A small audio captioner, trained from scratch.
Model: waveform 16khz input, decoder width 128.
Training: cautious_adamw at rate 0.0014, batches of 128.
Data: trained on synthesised sound scenes: up to three everyday sounds over a background, 26041 training examples.
Rows from block 2 of the text decoder, named by matrix and row number. Rows with one number belong to one attention dimension. Each number is 128 + 32 x the weight over its row's rms, rounded and kept within 0 to 255. All counts start at 0. Numbers have three digits each.
# q: attention query (decoder.blocks.2.attn.q.weight, 128x128), inputs 0-127
# k: attention key (decoder.blocks.2.attn.k.weight, 128x128), inputs 0-127
q.43:150164121155118120150114196161113155153102120082110153175104196144091107113129111144126115129110163105171158092087093138169125095115162114116114127068142138138159071169131115107124151150118078148125089129109163145069127087163124051107126084133105160100160149127178095137177098144105077062083092162153125114077154094141080076121052178102165086173104169055108167139124103143121147098141
k.43:097117142092167137126188140117062187147151137080149108134129111127147119112095141135133121120139176171124124139129153226128144074067069114178170118165135097146098149115164101121118140064114133146109101122127105131166136097114160089156184141119182130089102151074148141117128161086097161142166142050099196100112119180121116159157141104103119142059162210106142107176154162152135111105079
q.44:108098090146119123103161085155157102135146107091162173150133118108132155095078125136079127111164146108037183131115101078153154131176151103137114137155131143118142145176113150073134155061104122086125079091139160115105127133170118139112105096125093135096166138136112118174153134088118097063109107146133104093163109193227088140179134188109123154171149140182092197134135044095117137150139
k.44:114149153126155108148171136152103183115110124074051118137200106155145110070089126174181134113127147145155113154129220135106126136117138153122116094157112137162073162174083071123173137134123136183134151126134078035152193119124139143083106130142122104137119117166170163132126139173162150090163206100101102134073132085081141088168147087100129166095134166148096089156098121130107107130108
q.45:116113137128143178101062077086110135159167114134096135139059066118147127080080110139119124132129111146108109164139173142154122149091097174148155134142177149156081165058180127149171156097137161139111113126099097158125074144171124158166145220141123152147150117130103202139089222140148165144151116159073122132073145127124094111109133157169160165103153117163122065165112133122162114167081
k.45:126049150156191124092115106181160102148155127129093173162152145133083060163097091096166122135132120095139152124122098057201093123124137167139162122055143162179156085162099137115179153214115125137127121117155125154089118120172129115143141141114105133122093146157086144079118073116092060107135118183148097131099171168120123125128093134153149102147192088140132130195123108141075155160151
q.46:078141137095094144101111166137099147153133118167106091159151139133118074156131124070064153104060112137228185122124153138119151152114111152103155180114146073133126088126173095161109106168193139169098100136086133153115147098137151109114126088191126128148129107138084113161115188072141115095144134095111128138139130126012145087096111163149153091141122079129108136161174167113152115059119
k.46:112065167142132126151150179127098159141157133139179174122103184111121142134153165086086141131175136092115114124064142140085152112142095129190199168125128117155172086115112144174118133088165105155124140158117177143160137083117111139095150127116099108071195151117107109131074100142088186083167115112146161137123180153133079112084102134174121058150140051064195135102118175132109155123134
q.47:145157126175138111104145130130142101083107082122095171128149160147069128155076132140119151144190120140168148128132144142070116134164134105097169117097133151143184136190103146107159154134133123149133087128117162089078152059166115128078178004176112144086135100082112086091106107092088054084094115112110116065148156121100085135172115166105122099137119118198139155163125129114106109152162
k.47:114134150151139116105140131160090228139107165126125150109161152135102126133103142088141123155144090097119098074110199183089116102155144104199149104152144191118119174132133103184192141071155089160134165132076144089146126077052131085132164144174128113111080111162122165156194143161100157113111165102112120091164136101134083122115137118100110107122088124115127077162136208130170119122074
q.48:071103165122094151120187131132153168115106146091113135144135086073129148111156126089120136196115138105103126122110113109138161112162131162077111117178172135061145115113129213130170153094104105086087129117127137165107128148107104151136114087140114105103082099134107119154113064158183071144132110158184130124224152187149121080131179156142154120116087141186165119085187065155130121071112
k.48:121110049073084160135177089151124167086137121139141120112106075187223149101166123126141135171117095160086134121200076191156172103142136095117123143211113117095094164128112122108155151145133101146163092110144096156133122146130148135108083117146091106133153073096103110164105055201166128119128131117156213131098178138123148159122142148153131145165120084180129105091130127128126128166131
q.49:123154161113088160119114090126097181097078157084140119141177155179138172142126086156148093096134076102120127154071087148157199112149136082133097132163131161094148180140124101116133186098142118139135133100103191164163146087123099049151145081175159174085088169171129163145149120155114155136092129133160175111122065177147085089172131048109141126131092134111170166106152098130104140082127
k.49:131205070073129145106125112112139151112122139166172117177067170168143179111132159097089095159103129136111131111138177190138173123119069108084139119162113061163124162152206102157141076124176135147180134124188131141140134154107135127068076095122161088149065139098068180156100106151151110101189086145123174140177106143098122150130108108101099141145086132102111149135099124133137153166090
q.50:096159154106099122117155149095110099088147080120160063126154139152172153118121115175146113198196141107114149089152166115161177113100080131168178136150170127121131163084132151102118153096144151082160118140075130142109137136112058096106149062185109148129108116098090110146125046176146153161126139086067047120097132124107125055082146109134164149163151112094155188159173122144136139105120
k.50:083099121087059131112083094105166151151151178150125137141054132124087131167121112110078165154117199117135112080145129109164175102174107145116155107097087164153154194141097195184145172097108129142154090162123130165077125118112151132180097141124113120193101155123112157167084077183148173071161150141140149106160096113146112173081159135086132160135119116103152139153137144140074172143071
q.51:125091095142132124148107145131089167138127176133149136089163103075071091132116130139118146087118127145187080191066106120101124147079111105162101116118129124128145149139171067075118119143120083192118089187107107165140141099142165031160144192170191145144123113134147135137149156065114195151073145122087163115079102136128101064106103113119090130132100196133112145110127172124072127126107
k.51:139136151128091135175120181143069082131172134162157157116179152168071105126121114147045058160125145134167129177093147143111123158105110080132085106119133063105120126103193162110104095112145083070113116113138091148117126099139050092118153096088151127144139148083101154117141105097105093123160039110095146113116074147142151129099091106112068083166128178096141148148072076141113160125129
q.52:102109160133099067090162117097124079115152105140137097113096182091152128144152076098149063126093125105101090066166139128089140131155066090130106135060171137085097098101111133144103094154139143178153113138184101199134096167141139202144100151091149096149135154148163121145169127084117090105178099094141133215123166092147135155132130126115135114139122118081084118119118208115140095179185
k.52:136148155149144134169079116115136073150097157094196120120141159144180123148184175163090127063179134122124077161098121093096076117114145160121120124090104186104129125103070105107106157116130103156111144120105111118029126151195153120122071140087120141096154106170163081074144120029116124095092193129139116138194166138157133109138117148172107153139177174122127148135117145158127137103164
q.53:142077082102168161169115102112175114146162098136136153111035104150142110093127117053150097121133128119098139141162121116133136215184180153157122102089139142154110090129166190146096145132142161118149073126094086125084109124123157166090064191115153152136130156174189109106083142071165143071173095130103161148139090161153151140176163127133086110139195117164103138138117146092105124156139
k.53:111137132175174098097134173139160077136102107125072141098186151120144069146127139182242132122158133148145106123118181064168122119100188166108135125092136136130140096126137110103166117226133154148152107058071086116132172112131091167116119137120137123110128094155153120073152083136110145147140162096117056133110174128149129083120109121128166140101170122104097161130090149205116126118173
q.54:143125126110105130083116124102152186169116138131158116136161088136147220147145127178162140139161129143127147204157097128089157124161129128145168137170052080135155116150086092112151175073141127136195164179060113101114138181110115128127164106175152104150101103118083124165102124207170125093081116145130134058147082101195098113133140138158121168134105112095116148139196141131092079144110
k.54:176143079088096063148189121122119133151143145195113155177079148101098049155105117082131134192095096137130111137151128046105094130143140098111122079121136134147180094127114105172140117157105090117151147122118100116088114125138083134160155144107164072143090205110118131195137104203177092127167105164142085096102104091093147168105112122116101149179163128097137076157099110097144129153162
q.55:140102159151120152129124081147130066140128138126118127143028158186144117040168130132099135116086141120128141162123077112159096142125169120094113118108094138147108112111095180093085121151123153098112121118123118144050096163139119102165073169110146140103185155188142090110137112113170172125131109176182196194084101152181095129173102153132131136104161151167107159158067118093103184116092
k.55:129177122156221131171146149152138137078154107170108106151159145132128095120130117188180116082122160140110156165106165130108070074032127166125136111115145114145090070157149076058161084153171166116120117092085118072120142162123128155123160126104168154163115082139157114102112156140151139172109125091062103176091180168150115095163129087118123131095141127131121190148087124153158086097127
q.56:106133143075094145169125172102125158164125123127142151107072136127114157092122157134098170174180135121164141171146156076157104150171177134077152110144160113147133173151139151061198161108079151120162076106165125096072117097094147069124131172164151118152173145065157136103093114138152055102132126074087116139113093141165084080119110158106088160133193137173081185078129124158121147141123
k.56:142135138192176067142098163159178176144134131155135144118151112092099112158078119152231121151146189166166140108077138116141100099146143104129100060093085139155135093070061154120150120119091144205164103119102059100163151136151104093183151142145145138125090129134167104116108156174137168158135166123111106155099136118073187149084104112112138170132129100128135101148065108141086108106142
q.57:202105121116137078082130142141124087137087188160137114121120158172129128151124118137135104114060125094106135148090113193135103126094130081166102160167068111162103114192159146153098084156144081176108126136177131094125137101114172155189165178127139096165150106170141115175161149106093093141137119187155172144144126153096123154146138100105115043125121088123086115147108136057119215155166
k.57:154166097179154126090121089140113057118122054144143123123146122102127164108160156133124135140130140114074117138133142136034091153082147132087172152158121098147117094120113105061091130141144107108129139162093189054137167090121112139093113091145172128122180154111140100072113190090140179142140062117084145071143137113127091117135093179189124154103154126150143172130093153122176068083177
q.58:121156101129094175179128164081154168156161109128140168076145128106133145114126179134095141163150142117147174135092145129107147113118102157094106126072152156146138172122186072100081132134121123101139103186113080131058103103126126090126088125145153207146079143148144134165082108133133170134131078128091155090063129175151045072189133166096107070133171176115166118120193105161138127102131
k.58:078146110141104117151119206131124130122180185147076124143157141113067167212118166140115059154145172109154148133110101115157159147146088127078121115098105103144165122120182129116134095162142110154172120076132045171079156133119156116115119124123156131108135137154185176160156054150080122069159116119105111133117074115111120173088167117104200097116168114105140120153191092172158130132145
q.59:142089097077141139117075156108130165088102109108138099121103080153109158174092116130145090155136072120168107173135131095174124122137137141152121075158100109118179145153095155143113154105123099117097186146177173082121142169144169117116123168211105135127160092092113161155139174155165132152095218142128108119137150063108169167197165153184116136088057093166116092103086106096092162124107
k.59:182106164143113157098062096125120108063115056117145096105119125160104105109155055058131120141104174144111139094153116110144174134163137119115117128141152100140157115116171157126117121135109102165142133109062160131145120113118111134116100119073081137206147124080065168111102177205197136134097104167109110074107160119158142167121142190194137142135127150152104099100055104097145179110157
q.60:080116134150079076117081125096125107154184176183098101166111123125175119086126124083062149098108067141141116208110143112134092140108163145151101142096108135097123154036093118102131122090127155151049116102183136139156099166122161105175116178115160119164133125104136134094141185105105162191126190115121144146169082135124090121114137178171141118143140176183104097078141135111167097114131
k.60:170104161136102109168170137126168140156188100142187139129147128103127148161181092120131110112136111104114157178111086134145111159099141111138137119061130100132123105116116173107067100158065094165058088197141092154169104188146126125184123128121149113191168101165115154100078102136135142156078099194157160138126108183172110125128090116190126112141148106109183122073109122082130138206098
q.61:120149165172130112068093137098157115085114143114133152098220165108083136138135115156133148065102118208098119055164107137114145113126096120064172125086132119084117090168154110134142091154167110149139113121162113144153168204155097130123108077084157061155124126097137111121178103053148142105102163092157217115130116095181168136134115094112107114155143142098094142118083162098154120148119
k.61:164117124113084111159120133119142123153093112140142159105163155102081094121122156135079118080131151160123089128110122098096043088165175130118098149091138130130110146094104050169015146112143146175073147146130121163092122154153135138159100180123120151104114113141148104104181123097118054170110147099131087150160110120129183134105121092083052087129106171092125114076162190170156142085161
q.62:091116126090143112128199109127167107111088088127154166161165121109114127120118124131151127162137116097103139168145067055140119109164128123109149073136123155083162128186139168149178192131098091156155100076117120082086153080136155131136173075098048125086174144126130089074185070171124086088119138152147128077133160128173129127161121092106160145145137106138184183148095088181099163153101
k.62:146137161133152122092145089162133134144099135112114115111125050167124107137115115143185177149110167126177143132158145139101150112137102152152135089138187163124119200125131081095167124091131130151179132139158175043114090104138189129134108169127111151109137080098111091114150172179131143132143112115139169123143166090107179162147164135089070157130089143163083058102210164168173153069066
q.63:076137125188136108149118174125128112105171147154113075116159167114180151127124143133174119104132171125115120083085175049105072111124094072143153097062157155151166139125111123115178043131131147184141134160123080158146173132093156087134117168143164095162172119086159123128163141153109158192133111154106115146060158081047137170119113081131160132128140121069166117138149125109162134141085
k.63:136080155118123184130067117100142086132137131124178134142105125121108179112102110118054088046117109151133149127080102145156157146165124114136099153112134154106127162058118156121091176108101179125080097195132198117139072082165151083194133135181145153123115120058102102142125130038147156127098096099139147100165090122160132162132118175124116119127151147182142128107168088159159153082158
q.64:164143118124173151166129093110104117173126115161115133126084147186112075077106145133203124143146071154106174120138129131106208129101164151152162145103147061143095095100131119090117165124133151134092106123138125106128127131179157159120125141165124145150103127147133175155117128111171146079189095120122199118174076107124129129143169076138066114123141124232052064117144192111176152140128
k.64:125115176169095093144139106148125164101146111096123116170174140162070120130155165159179083119171180169085135138083098087163098076188128131116150150140070138151121154182170158079179150075157091110122123090133117135106154132118129102107160101132134136137102103108105143076140068142122095100087137161119189143098146192173100179112127105161102172092069152107144210096099090173126105092152
q.65:161121094148123190135128087094129144126102074124136154148137164120140171106082060176177090106137138168136148133180115175139149171120133162122166047118090132094136132129108139088157132091098095155175111115114070090071125158194168104132183110110131106199136150111159130121150128112143115066140106082109123139074163130175131093136199133107087158123184124161067163180152087124142124173123
k.65:136105051121113094140180166141106146117139116153091111148173157063042076131137133162156136140117191112091105063094104070132077108162148137083115171135127148123126121125119155187133112164107104116138132126153093079062149144157075092112201140151099118116153180125146158128119095169092127189086113143091091110143122186115149089089113134094150171143111184112168154130128074177148127129158
q.66:122165153110175127119071145141135154050153108045103151112123116168097176213161146122106083160179162052140146145105127110108133092143137089138133139155116176113153135222131155171106190155106148097108119139102171105131161066136109105130127064139079156092130126111138112130075129162086141092116138157108123152122141153120123118132089137129199097112083070152124133159121128184150163079148
k.66:140147083119153136172105090087078143099198186163144168136101063103155102101081181091066182127112102153142110099170149164103124098085168117115098163133177131152125115070131058101103104142142164120082172151172156116147118119126181109141111157108085110143149086092122183113177131153133172120179123104118122149113129104092166132112076174162103115148111145181188122109140182107138106121065
q.67:088170155128092099076154103165098124125131143161118065138185150148130083200209181139093175143078112135165144109068126108086089151113167060141104168156138078145118081185131119089105168113145093086080099133098118135139169094172136095145169085147118128161152097126077095113169116120155102137129115101146124126117126169136091167179044168151143112150148106141169108143119111127121101077117
k.67:141133163076166176111067158101110093110144096148165132111072101134133174093099185070067139167105097142140107149187120168107152108074063120133129176126147176108078117098136129179107181049126153088109139189117139128173132084137201112085124164147135081095136094104115121132150135085123128154145114143115170185125078118096127138115163176165146132124113099133116125091093199118112107144089
q.68:154165124126157176089115193148136168084098166149095161147170101128188124167107144110124121136156111185095115103138136152102154083108184106177168098131122077102185101133059103097142121126145155131114161234134117099142160151106131157133160154112146134086113179132131155178080155085108159151139141150138110053189105090106156192131169091125143194143134147170145140157105139129146065115118
k.68:140163154106102164146141144140130122118136098075164139161116130121178142147091147197119129167127089166153026136125107072072147107112074058129089108097117166113089156152084101074162088102071083135170108202151181103082156147167160201162126093078121120106140138136121118125151104110151138111122159162130067118112108067126173115102173115104108154153111131093101153140104096125113132131182
q.69:118156125148189138101069139098143119124142079095082097071074122114125077086081079146177162108150076147176093123153144085051119168109087119072130092096174145150159103127163104108095085091105169133105121148093154099129136164177117184095147153104151151132133124162121127093169172113084152075115098124096130101116146135166170123132129140161080177154173135187094173177138093140150077158125
k.69:139117176151190098069141200171145180178145130081133160166118157163156073159142143114163100067115126114072135149098090108111042097087133117135174111149152126137122085084121116167148100170132107122055127086134085078110089111126146087088131163061090106128165163136118123113190112194117140179080116129123099121141097130138201139075098102119133140133138112115139138145101100127140166149109
q.70:144140154191132162075166125101116140130061110080122148112225116135116116103135051134159146120203161162109132145118118106158130170153130096049145059085090113072109141165102093070216134094124105174133112174110109122106147145152134091157146081106156124141195138096114139085124169099100134126090154103103157099128177110146141143127144142108109191142159117094124171082146105144112116126129
k.70:163110119136066116137116174131087123169113094115157131174102212073101123122130120107159169136073143156167102087145115132066123131049119113113108160096132224106126125157112124186103085164113087129088102172140106075102129139143143129121142181093121112141182165137153141157213105122164132155102111146157065144160134087112218125141169134107120156176132108104128094140109138141158180116128
q.71:099140128136137078111087110094115118156128161111098107175095149082154175152119113122121131135124187176130096096133055062198051150119110135117137155079107172154083175128104172130119105122102175076156088136196107131131138183118122121099133146126157077127133111123130206136063098207129128205136135149142078135153156132130124132105130150105176153132097086081093084147099097128169110138155
k.71:158137105157105149091113117098108082157115104130128091116127071175223123128160042080136132100114092111081190203174118147129114107092151169131162138123161111131157119137059137147168095177098165154140125124134134140162116116177114164162103136126119115188102121137107051143100143088126120170159184150147149147128184176137160147168066128145125112122112097151110087123138087064085178117132
q.72:113097116136149084179135069111141130166176180138184143094059130110114071107131174119123124157091118096101109156140123135109105126179159149194090173158183101192156107041142142192084140108144150105084135095123149146125132131138113131113133154163153155141047080147118159107140125129194113119164092156178105168086048131124125142145127090169109087132116110150126144137150155072104091148096
k.72:123102148159156126118150108141153178094130136111104118106136059175126151120139152168123176130128155100150184160074139095194148143232116123129118088119146136158134161148185119077135189093134099092124172062107132155146148121135120108109091094119163206088118072137106108092085104088130148108131153102105149127081195193109051195109088115133137114103107117142125182103148102150116107112115
q.73:136161085094093116094095148074069093077136094101094140154145123079166104124138154152194133161129148129177173074144125082156083133118183142107155089086127154093072108206103126099128099137176147131124083157156089115105126157145130104137101113062212161141124161158108103152123116118081172135134108112110138059137148144140076121163082121115177144121160131145129164188165171133157083084152
k.73:142168120106099099088091169121067129126084088149112122162067115128175115108187117081148118149099150119125072157130108133151065135038121087127136081119152123101154096104059112121119043094109157124093174160169100133163143188114111104123140148116136107171125092141151103120163140081123126170093140092171101156121125076167182097124138104133093205112095148106128116162178166095170159107158
q.74:140192120103111149113115195151089105188113112104073126166134139157146160144146128083127113161178102143166124093181118136215090126117105128162142196145141168063120115139138137086104178144102111097134103103090182135120143119153106071122133112140124102141177164074159129128116072199091130120064120048141162102062127150123126134113167148133197107105114116131084140134103145138194165135147
k.74:200186124108119150125165108115085105148114172117151171190108108120171174076124129061136091095072127120083161167134183195105111149094107092117101132154177103167090100090152153155097130096138131151088160138148149176181141149127180156158105141119069071161129103141193057118124076109140110118167134164168155146166130106102175094165142154170134142161097157112125072125144116117151154118126
q.75:073140125140095119196163126199153159166146184146154109105105130141139129120149208124086122138105096100143164116115193127079180122100136140171158207159138082174137165078154175150105149084126121091106092132093151148158118080146138117125113161161131175095106101136096160174117127087145073206153093138141121116096070145104082137156138139143145104143124158134152043147123166088128141080147
k.75:103135189158118165132123129133211111110100166168118131120096090121175173178161084109102131134144159122124178185123154152153137129174080093156108115131097140162106172129130146109132178104106083048102158143112118138153152069138186132125167108163119110132075116124102140112096084112123173077132165076141150090112100125098055161078139164103165104106121103136151169030149129101143127092074
q.76:097132178076139127085113112142124161125132147115155173199154131083102088157128141165163121170066144017146127119098138088165129145154129091134106115142128123130129096186140130140131116155139122113107110092189132096131101112154119137087102086153134114103114179166123094119117121119109180103132115103105186158111099208147091112183169148056096041166135141128096124193102104195119098143103
k.76:088124114107103126087107133088079107103175193084166142113121106185126111127126193108106093092081159122140126132141085140118146120094169179172088156144170097163103102130150041100092092130149153141132156106144034158126099112121107123099126164149182170106128130112142135190127177117105138156108109092146162090058128129168163156152099096177092111083143147158165145173128153171104091117062
q.77:117160090172065132137123143148122132105108123138138136160152141143162192147156134163116132085087104107150210119073124124089126123113185061141108153176128098113190053143070175125098099145152114116115135094142095171160091100165073108176128120134145207163155112099104099130180107173149067136124136171152165145090109180142119094117117151134127121183112142162192169166116116078104105164107
k.77:099089178078096189123109101091112126118181117117181133097118116155111137124151193103086114135123100121166060146139135163189155106126071168150099153141187194114117170100170116168083147086154186112086160089135181108126148116149136126075103151160158123082132092121085104139113143133134197180132165097165149133152164110098112093148217167160113122144130130154091090137100165160094120124102
q.78:154096119117097074181126125099137109096130177124126125134107128075101137088152175080131135140081078107078089082098091098126067104163162095171134187124140087133158148101159139131139129136095140068154141111137087163107135166106048085093130174131148136155107136180167132150087108133140161174148135187196149134119064146075105130120103183134189103097130143140170061078081108121126142106161
k.78:118125145124119132114108079148157125135134124112125078063078076168192140128153097155076128131149073129124125179111126208117163126163098167114089130104176094124115206096137117086053119146121135153128139067068157157121162117138125183138050094138130119100065069149110111091108144120180155137135166087119142118114140106138109133162099147155110114069113092119102069108127102057080130159097
q.79:160152129116176185094121174127165135157085154097183179140135150147075109141090155146191121137096144115164140080166170127188148128123138135137151103137120183099066155192123132106179116171097117164129120105109151080104143084155126105108105047146148091102096148140115090104130123141135213171111162068135126152136162130141176101094132129066156156119153110061128059088155139175160121106149
k.79:156135138112120060110139135081078127132100201165168144168142181068187177177176078101095164125134082160136095124170116152117163154066140130146120219148118091154115096143109167122131082121139115097151123145180087116127161135139212163136128130081133149198145158135144112167188093091129098106167092153152147093155151141128127101160088127151096168128133149075156131133129174147166127117113
q.80:172153130110119114162101157183159093178093107149103113112140124166107144157151092136094169149137171104170131088136123148149118090127116096181122108121137099084178104075094142196116156132124112071153047168119105150144150154171088116186122184123104125117116079174101128074121107186162096139036146120143108195074111155174130046105170117107117103105132116118137115130142086129102163177121
k.80:086078175099105174171160112098117116114135203132158131137189111140173162060154092106118144139103111129115185195123148101128178155125120164081129130114182131125166162052125141126112126066156165183101140132099153177131078065157140111125115138112101107118122146085168078165099145058114127150180117141157154122161110165085105118131130211127122091144097143153120123110136127162134100055154
q.81:164132146163119138060136130196130117079104130136156114112173140161086151144186108122140102108110101109127125146076089155072190107135130058112129133150114160114179156138107109172147131116112122190176153152106113158181189097145114151102177090156055082131202089066144109164138131122131113103135165146113116110144147093153114140106185165128114066091088109091160120062136075160119175142147
k.81:153102149069117136183094147144111122140105176158128174104123147058114141110092159135103088145104102119142137108169152120057103108160092147072146193093121173113141134117174109165094167134126128116089067119095145206083077137098162108134165140127140102126096116094177152173147179168148127176141130174098126113169086127067161081152093193094133087156094096116151165114168189133119104148116
q.88:137132143079145130155131094139060064130149095178117103152094156076111108151083114153108077099072141105156156238100087177142159199140139104086086156068150113118074127179125143130098070118110148181124145094141102136122107145168122136110124160133126130121116158091135140086154140104120106094116124093042159129116120098117154103163128113110142159068109235118131130104112088130109127149129
k.88:132125099136147201136087145093170151137158128169062111099085153130097069098146159170153119083077150115150119099091059095142098109170156166128154165146091099166137119156179116125137162154102147189107132082106103114083092147127114142156130161142155161156090125134143183105152117172080137108121064113086155106113148132133178192101115078101182124120171181164159128176095160109079084178128
q.89:155080173155094070131124086142104143137102182136184096115078110130137176075137115129093122060079108209092122184099085135135130124090100107141106131127076094130179176110127128161095082071139117143136181160146105146162155141090113113126133186156156104204139128078156191129151104110108130138123166122119073068136094095133126160127133116154074172115092139074143118104127139070154090157111
k.89:141113149120143140132151102150170115137049084110107121101142144127096125150103121196131159197171143077158117109140135103104148149148078092075160100097105137114139143171085145139189125159085103129178085133123123124094187149150090141112096135130105137094077138068104115143063139101119110129116140156060117140175157168125156109150166090091200088148212104104084117181171097136123164164182
q.90:122074127131161151112110118101104140168140119147208148105086134100115166143094177166074112113071136122121122164096126143150130139146113114124122105112140110114129150167153137146130103127167092216112114154155143117099149162092180147158143115111131072084121155098169137104202112178131125141094158149105118154112148078108136203062098179128079150169150197046139151141082139141122113216083
k.90:072121122104099121119120128117069081173133073154118148065103123128106068181076095187133099137153116092198162084131083112149138182127086118147134093105149107149085081143081124106147086197107156103161066121122129113162150158118131161150095097119166160138155151163117117110102178104118147150106071122094169142148148162115167111157166137110178120189200100133094140176096148109137123180172
q.91:067098128108079179176064112102141101131136126168096126113112164066105127150091178104055133177103074135123123157127130138083117164085087130119115202134144070192108142109162133101125072135153183162086096085168134151120096127146156131121098126103120151108091114134123164149123128153113058174149109190151138134143119080117079157157064131116109105189086154126137097146115178129115075152170
k.91:099069150173139123109106166134191103158155161136108095109135076204130143180184134144139153158158116161163128126107127201204197105183142100143168084152102100125126092173142132129075122148130075137118110113131178093142139133116147156119132134196162163150097112187123131156044128118100178097162172071129143076115168188152103153110155100129117096134174104117145156123112134098119147145108
q.92:112151166148119111115131099159134108113085141125112129082049073162115128159153141086116102137085134153063059129145113110107111059117166113126119205116153157149154114096093201155062121175071111078144127166142104124144161128108135137122141187109106082137154142083097176148088113135130112170177159198167108154141053130112103133114134102152137129067063080180147094125105115125122141121118
k.92:123147206094156202192107057158161163165162171094125140129132082137153101092116108148086125075187094139109143151144200162105134078151154147109143146115172156137196181125150119111147140161130135139137128086126176168142135083119140160154112101106087128160133110096101124035085174112112118131106170157117169131137111164092099132117147136149115059067110122121114091090083137135085117141086
q.93:157113100104164129112114144091105133111106106124127136120125154125091103091080141162160098163115191080192125099188165119163135137191087154103119114087171122104083101177167103098150105126133146122143100062170108132144103150106114172085121101137148144084119119224182097080102170139111175103135119092123186121208138150097159171125140180071108153109182163148073144167128137128098124162157
k.93:119150136162122101057142208111091143153159156082131096183155169142089169147145157110167129114107120127108182162086089149131143124104162140158156153154128113138098077135195107121135047130127150125131133097182100154150098143124117113097103130144170110136096157140151121160242094157133145155140127101122141141078096157223153141168092109151099131076113214092157160148163135114109115117122
q.94:076201149182161075077147098135128136109117183110163140124150134153171129103127196149080135096086085122152132169087151162121158129078163050155082193208144111154161141129124116104077134151137173171127177129126138147127111133134112112071123134141150078102124188100083130121123137129163120126143116152183147108103090098134079146166096165148117131185138090107139157058123165156153074131123
k.94:159125144121160080078110092169134114144127128195172115091121134171126076150119120137103109108101175134131104120183179104128162112120082080194107109172105144123092112140148144129197183113127105121143122107157101111106152176082092213115128134092135062115173078148107148122153077083101115086111110085127108109119136135078150200068173123113087155135173066113116135168085151107167130121078
q.95:078210114087086112148073173132134113131193145114089152160087164087143129109145163136117160152179164083139116169104090121136063126153131093115113148088165091106112120160138117083112058133131184097113111105168110151141133112135123088161102136113178113172053139127095110126083139124120126180063106154089145111108157143160085174138073158186159108120123167069161131144152073107104115099174
k.95:122135111150143112115088132085112060163153116151125101077077094136166129144136169075117112120082070136138150169183092162136162159139137135176172147133177115130109140119090134131107105125113201156105102093108134136169132089117102144151084200168136151125133067142119120126114168098153123125185114107169135140166160112113142201073120127197079094066186138174127046127106114102085121181132
q.96:144125152170129055089145134089155187107109160099119096151126078098114130130139150092107165103102115192121121102117100158136196137162133107124108131184093067059102135163080120125153138113142123107155165180098116084142167128123103115155108105158170146143141193079139173128150125142154113142064142132169190065150081122142089206162120145111102176105110178161089120096123153096194090153131
k.96:093154109106123205133144145167129087110134107135127154113116148130105102089146196053100130137108084137151152172094160116124165126109118190150121133169137163105102164129094105118109135064104155067057164106126151185142137107162113159089107122096118119112162057181084129129117147102135102202136126154110146094145107101065140100166177161191167093108120101135069089114118147129100115045142
q.97:126134096107116089142115175087107157110101166100139121097100107108111138151144165081139075166112092175117079137131148158084143169087141116134131104157114056104165069056053042170142055116131110101133147128143122109148159155121138152104081185159133117111147131091107105151194162181135128167151090151065177081127138094085214140108152132152164131149160143137158107131115119112165106112112
k.97:057193155101180148119182154103090173120109151131111155115112168092130111158062167141097163113124128109125087105141187182116108124096120105123140137177118143137065127144126125161088141104180079102110158129087196139092162131127074157092156115173116133110106136133089118116130160059146121120179164160106138078105073180060113151085163085178148138181153103127098160163175131146113102114160
q.98:187107098143081176160115129173119098169122084093186174108109160074148100152167172136107149061149074098067148096157092140135142136143152085114135077154120130092112167186108164126121139126107106205131117105151108157112122108095132134118180168118124090097123067068129153130135071094118079035125101147159124154130183145172143076171121117180119142157100141154107124110134144135106126186139
k.98:126139166145103127146122091140195164092058117152125134205103156110189125176100138102141124124196146108117130124087099084088149136162136125151134086123124143078102131185154126105153135146081085159148114104198159146090155145088118170106120071099124119092137110097138128063138119157138115163095134163130048132096144142174128097146072124111108139150108120070104176149132166078151170196200
q.99:108165095135103097141148138140195167169134138139126147132153110084187148120124115156154130207158163166102152096073107104118110085125122209156187149138087163151142098039098147141153117092111163092138151101102093145121183180158123119148075130133099183106108111183130116134068075098148132069159127059112103151077117136123157078107167098148101149110118103071144129127176098146136110101116
k.99:123102125206129107169164157120115108158129128134078160114221088089123149115120072137140180056162166152168183123172125127194138158141087159095130126112131142120155136098143201081138140108148129140167129160106101137119063117142103106130112116169115103152112170094138126162083073141141175064129135103126155097130110065119147156085155137091137103130159107185166124110113053144169184105091
q.100:097080117153158120126139140190171078102139075170137138122147106152103091144105036139177117108162161100107123150119155106166084175143109071170152098086131163154134142146141173072138157110154145144136086089139123189107163109148144113143138114129073172107116088163122087070074145109117152066091190136119120127176095164135105122099064114095087053119114134154068109162082135094126144126135
k.100:130153129152128083167107161120079110151181144129098118157095107131169096152161141157144114128147155164135159112126078086138094154150130105153134089051179058133089080184095147117182088193109150131135062155135097155129152158105117092144127173137119101169133148083112146151183129174098128127097094115147122129107088081172199107196108128088076116130092174139169131123045130110151123160090